python train.py --encoder_arch="efficientnet" --dataset="flat shapes of many kinds, plain or patterned, on busy backdrops" --encoder_channel_attention="se" --encoder_kernel_size=5 --latent_channels=8 --decoder_blocks_per_level=2 --decoder_upsampling="nearest_conv" --init="trunc_normal_002" --residual_init="none" --learning_rate=0.0061 --nesterov=true --orthogonalizer="newton_schulz_5" --epochs=13.9 --final_lr_fraction=0.1 --adamw_weight_decay_other_params=0
Rows from block 1 of the decoder, named by matrix and row number. Rows with one number belong to one attention dimension. Each number is 500 + 40 x the weight over its row's rms, rounded and kept within 0 to 999. All counts start at 0. Numbers have three digits each. After the name is the row's rms in percent of the matrix's.
# q: attention query, key and value (stacked) (decoder.mid.1.attn.qkv.weight, 768x256, the q third), inputs 0-127
# k: attention query, key and value (stacked) (decoder.mid.1.attn.qkv.weight, 768x256, the k third), inputs 0-127
q.91 101:464475455506485449501481426528479461510474494456508520587365465497472522547580455605450491501478492518493498508472451490518576539504448490516548507522490549443496523479465458523620471534510444452453591463539518549467516501532519509399505523561512455476505565509497503501530491554429537559410467490492442446459501559488512481502505516580517487507570511492447514540514555510465498515548
k.91 095:514429515542444537480518482461510449449538546495428490427378548489527546477522396485530493517508529483522473458442546410516517523485531481506481474457476480496537579487489487495593618498481491533579515453508545476479492472505488439495463483457437494431498497433523502492467508484567505444428518494522455506450484503489459493545490429531453494518510525519450542568505495445569534508517
q.92 123:497536559528539509482517497500522470488498545462474426510410529443508482469481498499522445587529494588364575529509504492456482495566507503375501522521452512539565390499460504482450553488528556530504542511528480444472529504565532500476512469542546461472512449461527493453551444525533550493478504490544568456495412487408486472528534482476468505487491544520556485539567538533507484482473
k.92 118:489492496489426548553511522552554476499500545519394509502437535443565529543538517524526482526557471549318538565470522532493554440506453492430511485510510529492534428543544475556548464522498519530462521448479473532431509439528513517491469484472459475545479457550511553526527460491549511447438497538576556441526536458419495531507537501505476563477503499497492596440512515516501420455441
q.93 107:485489434574461464542496457515484419496495473483495511466578466472494460512512545572484540457568572417545474463493469472446546651471562461550519542470510486521543532499471593470487483460532518536467523483519509463491525499526544527446465505455549508507590450478566566483467529495526508554573543541503511453524492427585545435491466545501508537462518483567502452505417473494464503520513
k.93 109:500511488480449488485503539528534550495517493447538513454572444513432510502475435472506586458532480514486491526551551490473554570470545558508573510473461479511588579452502577472449539462563528575493496470513515518519523570530457501463507477447509474447537448437596570545454467508514429586529525453426487513524478502572510480515446519417502490493512505516474533433469479553336446481452
q.94 095:525477488498536503492464407477583544465497563494449370457500534473485516445529578485514406497461442541418493486469516565528594531500553556485514487528512479470520512471457497530446503510464481570499452570505522437505450430480481513516510574532456575448496498450435497484554514426440444516509501523511528475512546452458407431503534553507510545559468489532434527498520486499503471507516
k.94 096:553451489416507587449523466537498479444529517522500499539555601549452481419506532478477409524473401456391546499490568480493532520499471545398500445529484569412460576502479486521463471559485508532517472486430510534509439494493518489492453543455490525480542548532445488489475473556512544535534491433509536530557499529539474583483458529506445511479510437540467447508517454475584463539514
q.95 107:553508427476501491459475427497538464530503434537563420483615482476446490511504618464471539499568457500478434497468492508509537458493610505516510507515430519493529590503470590522436462463513511516464525475484565440540533547437477503537523445490511531493531485510527530487467456493541529479539491486514489408595526449512504481567428533541430524499510513531482492491502492533418477476516
k.95 106:489499488521496526504554508460459516518504422448596454501587509526511519562526595488466532501520541545468520470530515486503599551456547514528534512574499489558520558491556582446487465501531490518524528554498476566536476519418509486465487529463543548473506550480476504495492456544452474496507497408501545496550482509462524455510459620511570496483503504513481425450443461449484441455453
q.96 090:562468552515460497498487516501565461498491417491556454481455496484558546497532494471505421515476529533482509548436502471539481542502589431553498485469518523492485517508483449541512517448488494486481436536510474503496503526521514479479528502478484452452502405413595437583535600507488490418418492541537447490490502455469459492536533462490579534558483495473476514496486485562464591498530
k.96 089:559462410515537440502505534474487467475477499528520483511562506566485392507469474461490413510548527461438496512477499494477490403525459498421458546559468426542503499585504457472521499523513504520579496515499460482448481557494479515432430468509540507539511494524433475525522494607454504525519461534578531477469497551548552530528496524529452527496551558540431554567491608432483480409522
q.97 094:430485485505527498469512505528544490522547525504539566493515433538460500521549500476546485505535440536465538425377491447525406496504448496474528481546504573435488449576499541468560490588531569471542487471437589467433552503543530520503526504449523470619464406475504508555496477506473498481463486556540554457517490489515460472528496402496554527508483485472503535440501457485464523535500
k.97 100:592484516470472512412527528513535488514474443438447535458502499498460524543525497440492497513477450451471501452521506572484447528529484534441498461471529516605499437462515470461530497481600545464450511514511498454527497476457476504500527516566416499430511424431495493483534510527536451545433485436535483511499512516486485509444499571449392465471543500474530532484500438520523520459410
q.98 088:475518525526580476486535491453432523502523516551484488493448544407540628544452502522486528480574552546486578483547472472524514481567564502512558529533504502499542463554632526531546488535504458509458473531477454483468478451493521544517455417513460532512408502472495471507466509457568478415472507491451532489523523485477456515440460551496481524467452424475532437517520477439512550554531
k.98 091:409463567510505533501534494587466518510462535542506487523472483444471506528553534483527547495529444455536469491473512497465488489398521509492470503493542485513498513495489500539465410491483488482466527467544556567567438511435535524525520551471495551490486521526530512494390429523535523511512502469496479551523505611511475466441575465452475399481620525484514517462469484539508432424533
q.99 090:513469498508488448562559446495560481501478572492577480449465436496448424372487569535473537474494493576588421535540445457473552490483481572488465513488494531519524517485450494563519468511532468541536481460481452439538483471547525502472443508522522444464497480567514562495501561551442549486543484433516461481525494475433503493537557488507527471502581557470520453493433494515432456421490
k.99 090:463437490487522464457478543442501489467429526463476516542490439460482550507486473553457463481520472553475538544547510518514510514467564466506490501556477522504506520602541494498424472546530447464513409515497531444513482467508521470448490435550485479529570572552426529486502479507540501440460431499486468450491446389442515479463487577482417547432428491461479537412512504504483505559545
q.100 091:499525512500544512580538551488534435551473494515451547519483498469381482478538487451417534535495509509482533551396563464569421452520464524436509479531491533491488522515499503492517541509446510477551440514500475497564540585489538490449502518466520485572576539573533493553480469483483497480480482456485515556470430551514550492508482484541489518560488440482426482478510515472468522474485
k.100 092:680538526495445455474487456598427532479539530453508480442449468523478475542518483489476483484506487488459487489493439514465496539498399479454488515529451533598504468533468463516501494532457598510524561530512523460413551521464500481507520468503494508414496522492530517513526480558502505456544496527495525549515508544502552489426468592461515476520561527507472506502476576550517451441442
q.101 089:465506521463558540504529481461499501461571536573467424497406499512486531607452528504457485518502502485517563520548448483528502554489580530529473456499572502538587557555530575497486595530531543483444436472482476507550529431449523483558509486502513502506508509571506483550535518497522475515563536493482450498553588502477455473486488559466477464534465474575477438441513426441454442474542
k.101 100:304522484589522521495589478560496512538412467487542427448525474515511505495460502517525587461546568448505470508554487525487481452467543471527516541535548525410481488473497561512455455526592490472494505430477523487544504526504449498457513504518524555514529558453596463437449522510497494442485514467466518414485463535453456539436502427531519457485478480492525529506533480512454466424500
q.102 094:464554514480482580560542512572504484509447477473504539518479557511508420485509490502499552519504424442556492556455509504514482561550456514546512474418518549396478540489408423509527455476439566436555459504470505511517500457511431511473524537465518525468470566529498511560503498461532459441491487529539496494481421508427454514488484487499499481538455537499532543436449481546476527482462
k.102 096:686557473485514494501495523501467525450519538523495531566472489523508526440500491491469462463471500518482499537482465515412522448549453441458461491500492482639445502482548534447536493526566520466531467494544467485509500474497489569512539482554458553490460484455494415531537500536497516472488529479522474481480513482453518521479500492433514516444508496529481482562521487507487499520518
q.103 090:493471572478458504545471434458557472483447517512531485441512536447481485474508472496533513434444539472476523457489515463520512618437517547519484409493551556476527480471567484522472452448489521534567549522459544479448463439548548575540456490520521541595608542481500514550467510520573479491594502469492484581528570468526507536487457493536485527540498427489549458564478532525528567503473
k.103 097:470460501505501528514418563365450486539535498497512450503571467424513434444544528527459467472528458490508496582530513528514519553517516500474469525518485455470562519463539521488544478505488519460523505479492471521549454524468468486515493500513446555542551488509476375528548490503465510488472459541614433525494466520533514538436548392434513566493523512519490461504444536494522520423433
q.104 088:534489528491497572450522547516533492453548462479519485469526468497505497504532562478543485500565444510457460525419567482459501440503522466508486506463482474499515546518468531531473474509508507524549503510511498579491528432473481489524509399461573499457451491504526529565508440506502540509470537586491551443546551444501466530561508453488480441533517498571470542453523506510494529527543
k.104 087:449503517484563472462440476436554519516541481472451583555524455469512507524520526497467489530598472522581498489472488518461491492541488499460438484501549495488475402553497441480634510498557444501424486555454514472451470487522562544554483480529542495524498404524488461459538552516512451457478460477529489482545442512482456487546500524553467512505490447512554445564566452502534538516477
q.105 092:496460463516449589545544485480426471529550498544494431523514497558528481520540413502516477472569488499497488514522473489457508505502478504519456601473514498442443551488457494480496405535507522473530412520525531523493544429500494405514521506571441438530483517554523442497455520460518467487412507453536461472458491477489512563451455524481538542507441540480508535445453439481509504481490
k.105 097:543473572485503535522489432576439500474425530523492558468483558419503526504512476481495478469471464506505524450452463504466528443520514462493547456427504516539464517483472548501414467495526447564504440530517500525552474486510436499437442483542463454419533509457585498434503536575506502525558524427444500531545513499527546503513499511547543458452523454498522419515536383559535510479522
q.106 089:521507557486529474412426491455579522508510451482471453500522485565587587510449537473520435474556467582445548508478500495545486530463528458429430530466489514568535435479477539477498483549532493501504479558449540480545531514547508456494554460510510498535505535509557523586581574481492524485537498480512544543532482486509500481450492460491504565505505527485470466516497580458559505491506
k.106 089:400418496512476489483530517563543418478589458554523540464461516531495505546542546513490546513553482440439458546533510530513461559534536523457479521517491560447440516456460515514468454470519490494559508518469462492436508505477511502493475505476533526460547496499481533446490520628516470460489509513547531521551504456395577540517497548572473441485498570505469527528532424538551453483460
q.107 087:490509554462508540424507521591488513499425543498542570473477526550452492575465487458496440493476494529491474525494525525543496537452496497514493504503498499392507469509485439478431513474527521546452538507470442567467512532469557494505495531523470580534471508529608502510552470443484565466449553491465503538505487536553516455559522496520515465490529493573567574475404509567534424552514
k.107 086:601489465519510530483477443525490506502558523482477549481483475528570480499477480446422476475447498560551590573522539508493453611445390469383451471549488488531527444488504553507547473502577572502554541515473431490450478484524545514488503524546521504508407520464470457471509500522545488422466533417553470516458547526520470554574414488486483553536489471524522533437467464421524484456525
q.108 084:535545483523480549535473490528477455475525506453475497510494517460424493465451481516519497570504554488511442566461437499463504435518459504494473457445483409439490561501466512479425522481482611588600445528465449533456579604456524518555496515476520580499504491505503595504426487510507466470456576524518560489556440560450502533497533489500518437482528486498555482484502535528527492561519
k.108 092:624488560400530587541490506577504529458451552484489539549434571509479555477510527481485517466504515479533516543469476472451533456576468440470505551434464538536494451549463470469526545537440523482510458479436523482449484498564489493561475519479540522469442457516516491507522475532521478468549451534514491494515423504524533480547534519477541533475472478475479486470475502546538445521491
q.109 094:495572504521527503449490456524479449527480459456499484532457484570490509585492465458521466514447480516541487519370514500465500483506504451474483528528487482429437531527456452507503547534444564498493500518506575499430511489535548514563502557496530519468569421525501487426520403433440523529485542517515565487479523507497468482529459525471526539568517487466542480524538568525540466580471
k.109 091:578479518568518573548438454646458521529549518492422522528481519503526520470555448492498467495433513519475506492475460516502519478472448525457509512440517538569539454505427447528549509506460561552481510492498535475526516505527488555506623499568527569502458448558588494449501434521493558528461486560487601491475422529503518537486474544469507430511489515548488427518493557440492504433506
q.110 087:496471505447452509520494452507514469527500508524534529556566497517500453534530586528572488454552475455492528528486474458474517453500510467518556494458484491620443473434541527492459507538501567536477509583497557475451514501501502479506518537467574470508502478565489503490529527471506492578518509492513566497556444430474447518460518485517471471483468541512519524512543469494474454405491
k.110 087:464548540509492519485516562474567500489469519519500473462531498507516577442548571545510468476567477500436483536442522530567567523551534458539481480467480612477569539492537559507506502534566521437477473466494507511503521562535539514472532474536438440564537422483515555524462578505545430465432532479519555465451517450516575483513500474505443529448461426488480524535488466501462496524532
q.111 097:541433526494526513591548478559545442530487446517455469491504522454523389433508562486416522453491533560470531514479593504497514509553513483463484564546520524457450502515542577499538440462485529465503455529519497566447538506565501479454544455474501476456489555548531405502471506518453481471522503544537475418560556466511489508456504470487518488520540517529530485555428421566469481546510
k.111 096:457492450519440542476429466627478546475563505494546480443492342475437504552516545514471498442479511513484466492507535459457523576460472490550518460508479432542479459453544543497540449490561512525489485507546481520410530497504517520463459506537458480518468521443438530481481449534527462511549526469484463506503472504529497461429516537433549493545660488509546538472552467547484529436477
q.112 091:572514495454489466580511500488483501506504472494483534509522583564497463508448532487532530549556524466466431583538488499457546500489497478543540444493508427525492581444494582472442501471520598564531475486412513551495530576490406525493437573479465495470557507509492505452401501559535457493507545497506507551569542505510494550559468561507512542494439482520506515538481521500470509495484
k.112 087:376538502457502522528470542351513568422517410531506597582461603535558578474504503536543517480532527536499512520549542506449543503437494522478457439475513463451475543555512480527557489516527580489476478575482526489442501508496506466414538514486516478529513505478480480516548502474503508469513493533559463487522471547497543467485475473523489559505486490420470484565454530579474528530486
q.113 089:542561441523423534513506568506513451531553548509400445504536543504501548534507532482506483557512488488444527511429446532512596495535523425534494458534499465511479535590518499420488518455615530468499475450428510554550486492392479506511480465483573488553454555555491520530491444487499446533482506420430530494534479396463522504494462482472446539436516534510499487519540481488472489493503
k.113 087:554549494513497500489494498526513527475451575569556501501445464497462501544476462581515456502537480408503458531480475487521492484478456539505486422567477581447526488463600528522477552494510451544492558454553568446451489548522504455488446573474431383501482416512522460486528490527483496480481518481537524463515486527509475501458462513572526452549559440565517436540487528579453440565516
q.114 088:536451423530510458494526504537521449473457575505502517564528518435508562515528481486495523443536492531520428417489534478508504593543463582513532470543461582467475493521454467444500474507545450519563451393541488453529464404521462516429462473455422447504466475504537539527464521545507468499520452439470516461474473504451525549565519428538510507543572496485476411521529485526501525515475
k.114 095:579487520470561443502420496493491497531454501442501484539394517533495510504501447477493397548503492530507454529528504496544517493502438468463488510467502389567538414479546469535504492489494501495604592521521457407562484520477440422468479530500492429551531495520420502447463432498523502500482413481489429440470543464492429506455502498501467495461550486470489499492508545493479554547448
q.115 080:494497492533495503543488507404490493485506487515494483556530471489464447509526501526483509547525535533462543491504481463498481460528530484484514481506571487517535405479576448480491477570529593464456464462548457533397513563477561471508511469431596489550474481531459496455498477492490503490392516494487565461507476495522469511519542464603496511523488507387514501516522491498444541539557
k.115 085:543501493505494593426508485565460504467443507503522490461450472470428488510485569431470540517454458423550555457486543549569554495489565455444521471505545564560484475506469458517471525493437485477444553517512470401483523516435470436531508526485512438505511432520471541516549506586506503473548472421494476471509456543562426482427518521505497486435518515508521537515496525435524497460453
q.116 091:493472485469507477607443486464537485448478453482542484466521445502520494481500459526450490539486501424526473514546500495437535506480520541459436509468555520551539504460471590543507392443496514540513457461542597546463495491500436456476541501545590541470508533541549431503454494598510553568574439474431514520540482519522553482556481546514572527566496503477512502514572508545503498511563
k.116 095:362546518562449533482503417417491441518560482421531460493516469486471514498495437452565511447508579524422541497484470515516450579508543487582523511464480499390493437508460483457469543549483517546515463538542559477455501499532479437485489469478470559506500519528492565458502469421512547506505469531504526496588507504462499438518462449508529573476570496455478506508583448529507545463514
q.117 094:509455537448489508396468521561545491423445525487511428552456479560493495512545464480480472510467554519508442474431521440514480501487464439475497465508389529408511448462479453490546487508527524480490450493495542512569536537589600432498552484566532528443479457496518426536591497497482543443499553480453496567493510553499534555475554500479495553507526499449549532524582521518522535535517
k.117 096:565542427496489466499470455574528402535575474524453454518436512419447498514506500448514466493508496531470517462439489510448476549505478499408518572448516552569452465532456462477523558539499527543536431543555498543422483518526423575511525511500531551512473550514490533426505491591493584554478505552515498500544518499431506501557425538464495468520429563503508431531530492418469505458509
q.118 098:580476491494463485457539439475513464483501488484503463507525424488480447531521471519530464472445552448518510510525421506453418561557524462515542563477494542492529503497482488515648513603503465512528528524469533509542441462439443472508465574548600439447522471497486519548429451501494454527474498494542504469508525566467545519517527491555522565495497547501506503574511522502474455556508
k.118 107:473492507476486529485516550454499530458522452538502511528484464548509521505493411553558563517478491586482486496491484449508538597463563533532525474462541538431474530460472487476579553454502548480484467442515469433464470496455494482430533489549452479583451473425514435482459475471497531496480474489499510484421457530535446431524432502496460471450457491543474444457545543428514539462550
q.119 098:463511463429585502549503555495460495535518469520468536508470470498460527499477456517458450491481550533520517473589423486443506511549509416467479581461564515532499447491527493495609562574553513449516478469550403495412475504436551450419495529485507458550479532523529450482563443412454525532411457493536501489497502512492528470509544491531511490575470484499524429483486544529540495522515
k.119 106:495509498476487565494520486629429530456490551480485534475549455629484489516500499487554510474395496475476502483527499522526567617435497479479515436523467548564452532494462473463445530563548543513470517509555473467476516462484417455458490526530495505474420532490480524469494484567523529470488536401437494448495470542496513462425483524488540465471519486511465590466460542497539454417522
q.120 092:465532499495444542460521516529501492549460498547485502475428546457452445417561491471443479477454534516533476624428507488514540505484478507477483455488460514517423455534469493466480480432545501461512464497550534464524500546482483517470440509616570551393511524520470483528506543444448463480501510516518534521524581504411556477524454514504514547540522527463534568505513487538460495525523
k.120 097:463540499618481545503472496503442470490527561473504461460455468511469511502476548448467503490468481556480447532453483512494473574435519452476497517570503488621559460496479484429448518604529525483620516528517488506477469506557499495484463486485484509553497555515458558561510539589532515435456473527572540527535484486493523502484426551505486474533408458490469458553474548501488440523506
q.121 085:507459462538411495492466484489528548472624507539439532485587542530475549536558524485553611513480471581446504516516457554510492511430489531524538457491463474516514513474481505493474507512510576530446515471509526471439475478490535495547495467500477484432499524566603490573468466506522538500611446491479513465655509473447484483532507540479483489530469562504472480440484474521509508453468
k.121 086:417514363535500526426475558494478461546470512546485476538481503490477503542504486473513525461534505471478466579520488569433576476540495475498545488564508506424539493462533546556566565426459496470439471506482501474507481509443471409518420480485470363548503468475495434473486529429487512516503443475487488459465459514465509495516529496507518447513480472527514578469504479518520457508495
q.122 091:557554478488504526436474499511513480510539488475611604488506492519578519488455543526541517393523485502548557549529503482544472492478438480566473561495488557569501510496422500444498488471501470448473537534509522448446490468503510505530508546531427469476475484515511519443425424515465433480462462445428477570544541486498509512541458562527545524505464417455467532470484505523447526451512
k.122 098:344516487511484479471479538405479474475497460527486493542505527574560564430491515604548515501505504556500498493459533496463515457476564485562481514521517448482541494607495505475547467506514583544392523499479483458550478527484473526453454462447461503569474546447538432543512502388464529534514479522510524440485504588424540443527538478417529463485574506478535498554581570509492462495494
q.123 101:514507376499466477458459491454513520497563503521514442506551443512552496492501460521428462516514488436489526438565529443532410480425541425527484505548508449449505455480485500416532510414512424539523627521496498517522486500476551463528506480444452521468538596446482558485471492497504504511484495511486569449451515451516539473517480426571497496469521568541507537514492535562489537486516
k.123 090:549511494545484498481497496495555530506532515517569498489487445479542390431442514525461538482523437493517522547564471505522490553534556510597515575503546419496506585445511494524457511512487525520559557435419463512481501489515454462469474541494533485503471476433547500515503540392437520502504439456577504496430480504526477461475422550500499524477452589527503487493526505493499463508445
q.124 092:470497506499480532519513465578496452505524489500528586501468474548464548421445448488453536512534487516542524521518440533560537511464445515531535448515462504488544533445505476505556531506403545556512477421436541564437535529535503483514497445500493492488418523487488512560446477506543501472522506462448472491563491429542543510409547550527549553506503435411472495506507465501544486454531
k.124 087:556597474499515621479505485426490458471539529437522466468434512433455510444419485560537528503459488540482514477489474526508536478535450535514478523477508493519506487527557454535534524483471535496456512430482499486564443475507512488450518576500476410543444514469491417494528490438502542478461464521508417468571518470460516438548526486437536543428569545527490474473539543547546485454443
q.125 091:473495496544452562471442528533451512606548491509566478530538505570477501422537561486552495511563514479487449563476587474510453454483506523515516515577497452522466541485562504469370521566552520459465484493517521509426532548490433458554474514427472508449496493526511518512430491534485473511555490508475530493501485443527517451464517481492477484473488506466463526499504429525508441469492
k.125 091:551521480531469505487549547423466481474514477472488463396453521521527500446555591495513496578517498490571507464538420539528402408509489490488587524499483508503545464473596498582496597423503468492508550506432482456515525476563520537522509569516451405543515529498531467501457480480535450536491522505510420528516547497517536528526580537440436531494487516492511507533521448526479411549481
q.126 087:437520456486533535496583499461528477511461577481424500608385467468503547581516450515555508420468567480510456482478484440489512497511491472508495500495495508456465483571488534452599498453467468468535525417492492442539486526472492533499508519518438500479581501458500411487555497475486448452510429488500491518454466565453509565444480537499485498460537500495554542504599496454454524446473
k.126 094:523540482560484480586530414618518487489454432551510420449425569544462480523466447541479461458495471496509525544491477482528466507547475494498598449447524500504532493473515451467384513609446553483529552478494528545470529505446462487504565434455494525483524517483518569479516609495552536557512515543483460489440505577503494506557431520487473518519445498474555460516500564507462512473535
q.127 100:428534485463469507479531505531466509539578548468493451466508454486501538542462507521510544536515473481467518425510588455450522473470557487501400467513461538486446559476481484529529532463559471534449504416501571455582476485535508565523426537550502528510505446465586571577431468561495518557531510533479550506539452489516522512528450494525420554538427442460445442483526452456544501498521
k.127 099:403562439528515413508540509365469487500465554552518465544542553514528470462511451544450523494553532476558529522527444503495481427510425516551473526498453504489500477484462509560508516489508459523503529595512450558548504506476491573474478554507541477508497466492520505435456456490527526546505500475471433514497503575497492525454426491478502486518516502479453490604545545503513511577493
q.128 085:493526488473492468526534515576556504435505451560480510451539478456454507536473501473521508509454445561477541537488577520496417530493419521478504554420488494447440447536434506549516487528519457584559529512447483496530498532474479497563454551482447468573418520555478493505442461520489532484565548547478603503453473433554496487472448381510535526604442503483582411515522558528567509501528
k.128 084:508516550481490467561520498461467539475518540483475474508545480474517469457516544468543500604467498554491476506482544495512474543439451536505467441489501437493479482500453530518491495504506469460507492539512451454492548503501572511506554499482485564535445494410490445594514506521478489442527433507500462501479532539516525517464557488515524531474466595465556418540480531505543533469478
q.129 094:557519535534438540475549445507488553449596443592484465447458517536435476474439520485495509487457523403535483481441525491516494588504555554454509486535520407482503467467490451466486441508429551472522561531534499549479563542533392524525472528472552457474517485464518492569439552470527477459457507506497500513491470551494525483466424505528599508531472508472498558539487550479503604533483
k.129 098:563451557504537433517500422512458482507507500474469472464483481573509486546536479446519476452515501488507562515471483511607540547552435512440565446534504450513542473509466475542511521477472510496527423486480480549459476450572504485480563469494450452512413499455535485464490542495585517546555486441411553527567476454455568493570584501494498484502447522505481510524512436520552413421484
q.130 099:532495456517510517565507488525433484530514528461570462478548505567481480516499489491537511482518508458417554448502516471520461590520431455513447524430437545490512516557527492518487510506525486523555494544455551499518502507524525469472465518521557500445493523483508574468515516507515458507478558548606499500493411441506495485493535507541449403561522505507492447493557494475479569465448
k.130 107:504515501540565465512513455495465512515526516539538565626448546490551494551528469484512509484465553530500488476450456535507492466482487479467563485417459483465438525549525547571551522520518488461436455535505526525551461415511513489493416504444506509470415450486475465450565500510410468406482542467487526565527459521491481441497453502502540547473498566454508439512480512449509512553506
q.131 092:429554489515455552536510540476521459574500520516494470455467444502481500542529483485534479480509500516544515446532477464472601597524475542448507478469524489493466475539492548493488469602519505479485497552532504515452586460513591517457481513504507577501436502479492445503510541482492561522537473511520538538432544486515455516456586519499483526414512525512495530460507520481555462527514
k.131 094:491602486442512477572510503574505541449437604472528525530465517501488511404474545528510505468545554500505506558515516485534470520610449502482515522522483488499520534452460488545574470464506431503511473506458543574539593536524474472457441471532494486525438491486489448462461449526469533475432507404499420456500503494564476469440478508466502585530496499564476556453444502566458467521458
q.132 097:502471512536444513504506501494446478552502495476427494531441548514493528479506476462509548556560545510593472427455543470474457486480496518502557511516469529504499532544434502473526491566577465560493484511490503545554479542575519547497539430401421525478503577482532513442560558505493455499535447529509509539469419525557543526492550569532535566458440522486521481534489403523503418493473
k.132 092:505534468476460502511500513534523498430536431474507492519540546508456502490490446555527542574521494518440562466501445504532493516494448480479513476414446518510468480451488521495555425498514512496617537505448455502526514554502403553498535479491517441539471465410535523490521445549500541541553511513535492489485433470530513504366556519435450481444525583471608516510562478498430549469487
q.133 099:509509451487441502492462490496449501528414502471501518533506552526486461569545519503451488561502474556491449563449468500490516444472388499566419491531467463443448538515563520462420446517446545534511537508495493538515458531400535460505456528546512489414486453478493469479543489531503458424462521497573505498442501483495456511522483513524527501584537535549522574491531555485514473458500
k.133 095:421526480510411431551483569531463482470511457476462505472521461392427526505544521531469482541446462494470500494475586463545500471516545468491486496504551521492523507510521529391572518496477573535516454475548456514553534480604538493570550491465492495488457477559530605531555437520493536515518516615556488517492528504510473549548517559463522557539562516519519490543513460491491509558550
q.134 090:488474496536530516496555506439559527478512516489491514496489482521531471541426561484556484481573516448416551506486593496447480468533534475441453426468500509492525489459468488508538534561498490482496516518475465433485499500522485465524460468451499475497440525452504560490497503565503448475533507435527472428474438454522513522530534530557509510476524523439410512479530459494447409537519
k.134 088:528526518501443534485496535481459532480547431504496517529528490515616500476447516480505574493449498492501512539495481478524493439499492484453445441554446493546537437538592490443532543479512522454516503452465457500509457555471540527541553478460545536504554484617524540475473497493460474517488462542509446469503528508540454455473485637535519438507416486500494543540558540492505516581468
q.135 094:552490455521459501446510463434529505508518481550546528429465514450512495470532447539496455504529567490587455469502495489544476566538526559564476492552500544521496512541517535471451400444521469463555450502506493467476546461443430493495477479475460554493506582512515473562489500546421465511477573501505481567482407556582536425472484486529527480501518462528552491546507447574498514486523
k.135 095:546469519527534495547534525576463557477474500523501517487406501511488507544512484425521443516542536498562495489555442514463498536540556527513559539502529440543540501492488466441433454448483494497537478511592499476508480511501477475475481464497406473545437502424456575468489583515497510496497416467439519507518508527364537490433417467523483480492509457586519470575528471540523466432547
q.136 095:492527545449478481423562493447522506525513480451566467521549478490600494530449489476548517535520600475522473512526583481483603472562522491545424532539477506565508444486525433488560492509450478415518551526544526488506454502455460459520532500494472485573534488469500516502501481443470484483506582495500500495381536525479476460526431533502504497538521518508492532496516532497466483510514
k.136 089:476551596545561489506543500570493463403490495475457524439520490528498428494412508514510446576496507516484513524500581510506457481479489529554487473561464519491478507474471540479452548501510524500550485477525504488426455502468482548532518505455597516500573513591473580483573471511517525471502526513545457470508512524530525569500458595547500442479550492593461474523571484501493575483462
q.137 090:502525495516415502515497472533478539556469508546594499404599468566509463494454536576518556510509548546479530491491491441579495507509441533499467442527515517547507479447497501510534507481522551439553563493544601506520451511478595483451447462507536485480433525514562514554460515502511516503540504502473573522424578446490456506529457509438515500516472481483460461425454471470482474507513
k.137 087:498531510516499475495525430558516454480528521489525473556542525451502480419476519462488493483528511522526491497473536425435542533508442511473482536452501447471495459556552527463505460542523559410580482495505481591466532429478447511476523475530415468539496480541441455482490494498471495456482504504528460504481485487563474513458512557455642432545522501531542468526487493485547505498490
q.138 090:522538506586507534467483435413507471484595473515448455441418497465468488549503552496449458515541538463494513516601502488524561502570505523424495454493517485529512480468532511395506486501532435610511527483496398559457464460564450572463512533564483530459554517473421485489569542483494519545512514511505532499460470546456504481519522567480447419574385471542471512514525511492560539541410
k.138 091:524511423600486498503466445521533581514543527520420508512472526524566479423493480506553557454541465472496445475530506503476462521536483484475522484494499499501491517472497431502535470506464483541510512601414514497538530580518530521545518476439526544446434577474494475469490502486457455573523580561588521477541475476486506443434484480511474428524588550461517463541499555573460501477502
q.139 084:461455530533518467475508610574506492509434439530532481527470495484471481451544496513524480525499422555419473501410514451468504470474393475426459517463550534500505542471505529474473505577556515474591527535472554515522435465563545544428539524499480469515484568470488566523527467480432485480462487482483581521554482482483581534544490443480424544494408466527419407543545579491534461482492
k.139 092:444488442508484550444506508463496535499551511482483447539450566500549507504586545528493490567482595436509455590514502466480505465543471450489364497498519431459488492484515501521530533491547584516447531456460506534542515567564565511508517493524499500532517478499506526472509482487505491483538477454536565509512492482516422550479547502477451501573494478456506425494566526436462548518493
q.140 094:510486532419565414469549478494467510554500491543469440437506472524498447451555470590529431560498493480462500599520420536554502464474522497485477581516477422550563531510518515499499477419530482537544545497518553562430547526462514500536514550498502455498470430494533476459472464490506520548484548456435468463609560515476454511569513557482539507571496516559515409525442511535535485502452
k.140 099:496435476517491569469511464499514524478524441486463526533488379416512577516514486548455442498514481471485454532451465549504554550480478543464486520469480526432464558542479474508439567436529462540556546566524577546437456454473496494510471548495467535452550518447520498489501419515491519507481550438551513539476547530459515531522435414476504433566527541464462535462540496449501435437571
q.141 099:456509506530482498543487472463482527477482512540469561502571507470487490460543544523567483477479491440544480548504485489469538457451462485472451569518512517523562517540460481471450523529477536517528481570514483445544451496552510529427514526456522477514491472531515474565427519479445578506463463472476508520532535546487514476499488552490425557430542407529529511505532455448487523497476
k.141 101:415469535460520568483502537469534448518464507472502524472536502526450464542483509470557499405512533509468495493494450487488477489473538471515546532472499507489434582492510512497437485459554499525441542468552499490512574457520539541514489441487569538530544405503535502550547482506498522505541505431474505477476520535549473530522477475517454503537508451541469508499437524535480427512455
q.142 090:567523580492538517520530483485417520436524512459556512398520516490507541517494474476507564498484521500512497485534518482507504546506512552506464518507519518636512482487566514522573551475587442523468475511539541490540487450477441579565502520518447483477523516480475535500455477538493492457495482487465480558518594553543418440492480531511423505558434441522462441490472484481499559408450
k.142 096:522520528575511411431417443520494497479560539558537511570504496508487398536460470454502536442578493453473524453507460490494481510457492528488567508489527446471451522554525519526388415451511547471483522510476498443478394518402494513505446527467504579505505507446523448544502527520511544492520561472489518481534437491536491498429471441502587493533565547497530497475439530466470499514494